From a checkpoint of a small image captioner.
Model: encoder norm layernorm_no_bias, encoder activation reglu, encoder layers 12, encoder width 128, decoder width 192, decoder layers 7, decoder norm layernorm.
Training: normuon at rate 0.01, 4200 steps, batches of 128.
Rows from block 2 of the text decoder, named by matrix and row number. Rows with one number belong to one attention dimension. Each number is 128 + 24 x the weight over its row's rms, rounded and kept within 0 to 255. All counts start at 0. Numbers have three digits each. After the name is the row's rms in percent of the matrix's.
# v: attention value (decoder.blocks.2.attn.v.weight, 192x192), inputs 0-47
# proj: attention output (decoder.blocks.2.attn.proj.weight, 192x192, transposed), outputs 0-47
v.64 111:120167169097139182117110132101164165115107112104139136113147092121135089128119132158115112150142147159123156160119115134119097132134130103125114
v.65 098:124131127130104072171131077154066147097156118127079103155109131124113120130139103129086119137146122112129115119102124087148151129123167126094143
v.66 113:119126125158153147088129146133136118144090125132144119117125101148150115157171167116125102132164109132120146147166120085175122077124080114161153
v.67 107:099105059115161133119064138126116154153125178097118103138124108147132215147140103140148135079121167114144206150137097140163131125133167152117124
v.68 114:136101079098154145106157110158112105126117137118115133122154181129156126104152114151131124127110115064143140136149121154159111123063181151125129
v.69 092:127103154161150119129103117135095098140126126126125143098082125126146131099151126127184107157155113124126094159108121169102114138122149142106143
v.70 097:137141127154155122141130117121139146091171065108125086131168106135127121114164169125098142125114164147089073119146168104123128160153108104175195
v.71 096:127095140126149125117165156175099142107119119138140166144131148107179128144154131118102136146096099143172142133133134135133148088164157157148141
v.72 100:137089073094072112135166116118146156143134108125156133111140161134156193124121119095151127136119144100143111111101171174137121138115132144129140
v.73 101:127175127114101117129155140093121145144122145095132165091150161165138101146126119127110105101127139116143153094134125112159127097084120125107117
v.74 094:113161139115152123178134130139148138179108145110109098147170130111118137136107104153172130118156098137146142136074097119133147140095124154091145
v.75 097:136129094144117093138150169110128129150118116129116112109096107165184169139083130151133139100113125098114117103138113135142131127165101147062077
v.76 095:147134111142141109097103156122110141148147156137114109120115132135117118139122091101148125124098166128149128126099123103137131108140146123151130
v.77 104:155149120160106111106138139109123091120114162127128101159094104153161190153134114125130138127086170126121121105154138093121137128131136135114138
v.78 110:138113108116171099123085099094138112126147135172158122083108114094123095150168169098078096123139132133122086114154157123163137119096116090201127
v.79 092:155119109152079140121107110117088154157156123169154122111113108167081116133144137106118118154154104126155158147129137112115093123127124130140131
v.80 103:165103095112139146128145162120139110105175119089084114137134146111122125157119121103102072137136158090081091079114136100134115105159119131130094
v.81 112:143130085146151150130116133102157128141118127106148132138105142090107161130101082073179143127127145107131113115124164116086108123115149118123111
v.82 092:087168150095111120116118085117107180159102124145138099140132136123105138119198133169118143155163109143140184079151172148142092119121124130120156
v.83 111:121179128125141113115105099131093102114194095139132108123128097128147094142100160146103117144146157128138146131140150168140138085136145153150128
v.84 095:129114119160140135102090144140095130114119163140177118116081104120125100126151129113142139162123121162143098144127132114126117144126128166174108
v.85 099:147133102142158125113135118193110118130153154193109130119137137154105131128077118124116121108101119086121138125128117151123161133128131103113119
v.86 088:139148136113137104114162151150116124134136119120109147152129164106165086099140104120096122125126116153122162152131119133114162129174099123079154
v.87 108:135115136153133122080112131139138151117091148094148134128113139128099103129112123165174139141143135117116164157154099133137125129078115092092167
v.88 098:121142125114167113138149098160093143141150113111138136152136121114130117100112106185111170125094120105137137133104138128108102170162160125097148
v.89 094:140116096133158113131125130127142114126092104142125141094194147127122133120111116126163128151127123105119156075144125144115138132092158125109139
proj.64 104:158135129145127123126130128143115083129167173117132114126125126114104146106120136107110093106113139094117097129133137093120139142094143126133152
proj.65 096:107142139091164117117132128150203115110100116116142111140138077129152105113146144140188095112114091127169099171113143142148135090190146130169131
proj.66 111:168109115064122107151142140127095164125153129120104152128153155088096132104115126165133151124126157109155126161099199161108138130104156105106138
proj.67 105:109151198101126130143137138114142174108099125149107134131115120160149091120161110109151125140145104128075131134117104143097103116131143081120127
proj.68 110:164097111112112108148090148114170135145121068138141143122111110167113160152090113111177151112171126127111105125169142096137142118173105114169145
proj.69 089:102149105080150143108154138124163143119149130145110135140133162149115138112110120128108178120163114132140170107116147098129119128131122087156105
proj.70 097:110110129146106123099150143103137099135082124130136121181095133115133126152084124159140140146105133100161115132141144107092138086105136173106093
proj.71 093:105148136169140165155134108120130117128169140143170111094145132144052145109086098109118075105143086123104134113127153127133115185130105143131146
proj.72 093:152111146134150091139091118130107103135089100099097138131085119204126127152139120134155191151138110126127137115138095131127132125101129121136125
proj.73 099:189112142067117131150118091165094118127107121121133158165094120121091131096158139088141141111117129110126136110131110151143128171157177120115115
proj.74 084:116138122133122103118133123101135100095131107162125125109086123156164113136151111143085138154119162072113121113141123145146145158127151083181138
proj.75 091:110139134100161109142161112127157132146107148120130149129140148116096106123153088096120138167165160119086150120141084162146174141130161086135166
proj.76 087:119100108101093105131151101101114137142108092097100167106170127203114143126142142163148144152116096124097163125137122158147094168102147154112128
proj.77 101:147116145088139117156126135130127193087133134082173127102154159119083116146167138131153102159123102158136130136140124158113076139124149128144123
proj.78 103:156155111161111147143115194177116098159164115126131150115111135100123149115089164159134133141096131161181146088106132148116130119107124168108141
proj.79 085:120146098074156144101115150120178117114129144106108135151127143120123131158168144175115171116115130172154099179142154113122144152107128138155143
proj.80 102:126118162123111119129166119124123129169103104147159177103106117143128125125130125101161137128117103127134126129089119127132100114100122151096159
proj.81 108:125146145120117072133142160104110137186118110115125153125194149166124138124124139185099137167139131161099150128151115137151097153119125123120128
proj.82 089:145100096147127116185091180132143123068152147096090126143119132143145125121107170095099176125126108131131100121127124121114161113121126117143128
proj.83 117:164104148156118152142136149172135154113094157096138118125136123095119149100166165072126140109097145120152101128111098100163144122148104120141158
proj.84 097:136148117132125109151122108087117134084099128103098140124156160107112142129105150156118147130101118184149139126142120168103080148115148125147110
proj.85 091:100104074137122125107111124123150117174118092103130126114106122065172161132143109127136113119130107136121095120161137137140161147170126116151111
proj.86 089:113086119089110188142095131151128117121082162135133115122143106119100124108150153128122089151103174091145126128134136110189109125122157143143124
proj.87 099:127139138085130108143131096095110149119130085146097123163153155131137119106122146116114172114190138136115132170155139117102125104152157123160110
proj.88 094:107101135155118168122142088119128152100160132151119148171150113174145110147103097095151103139169114109088141123108129147118159129174116164134092
proj.89 097:145141133154132138133121127118125091131188126092170098142094120082143141132138119138107133126121111162152075118166157103155132129118074151176105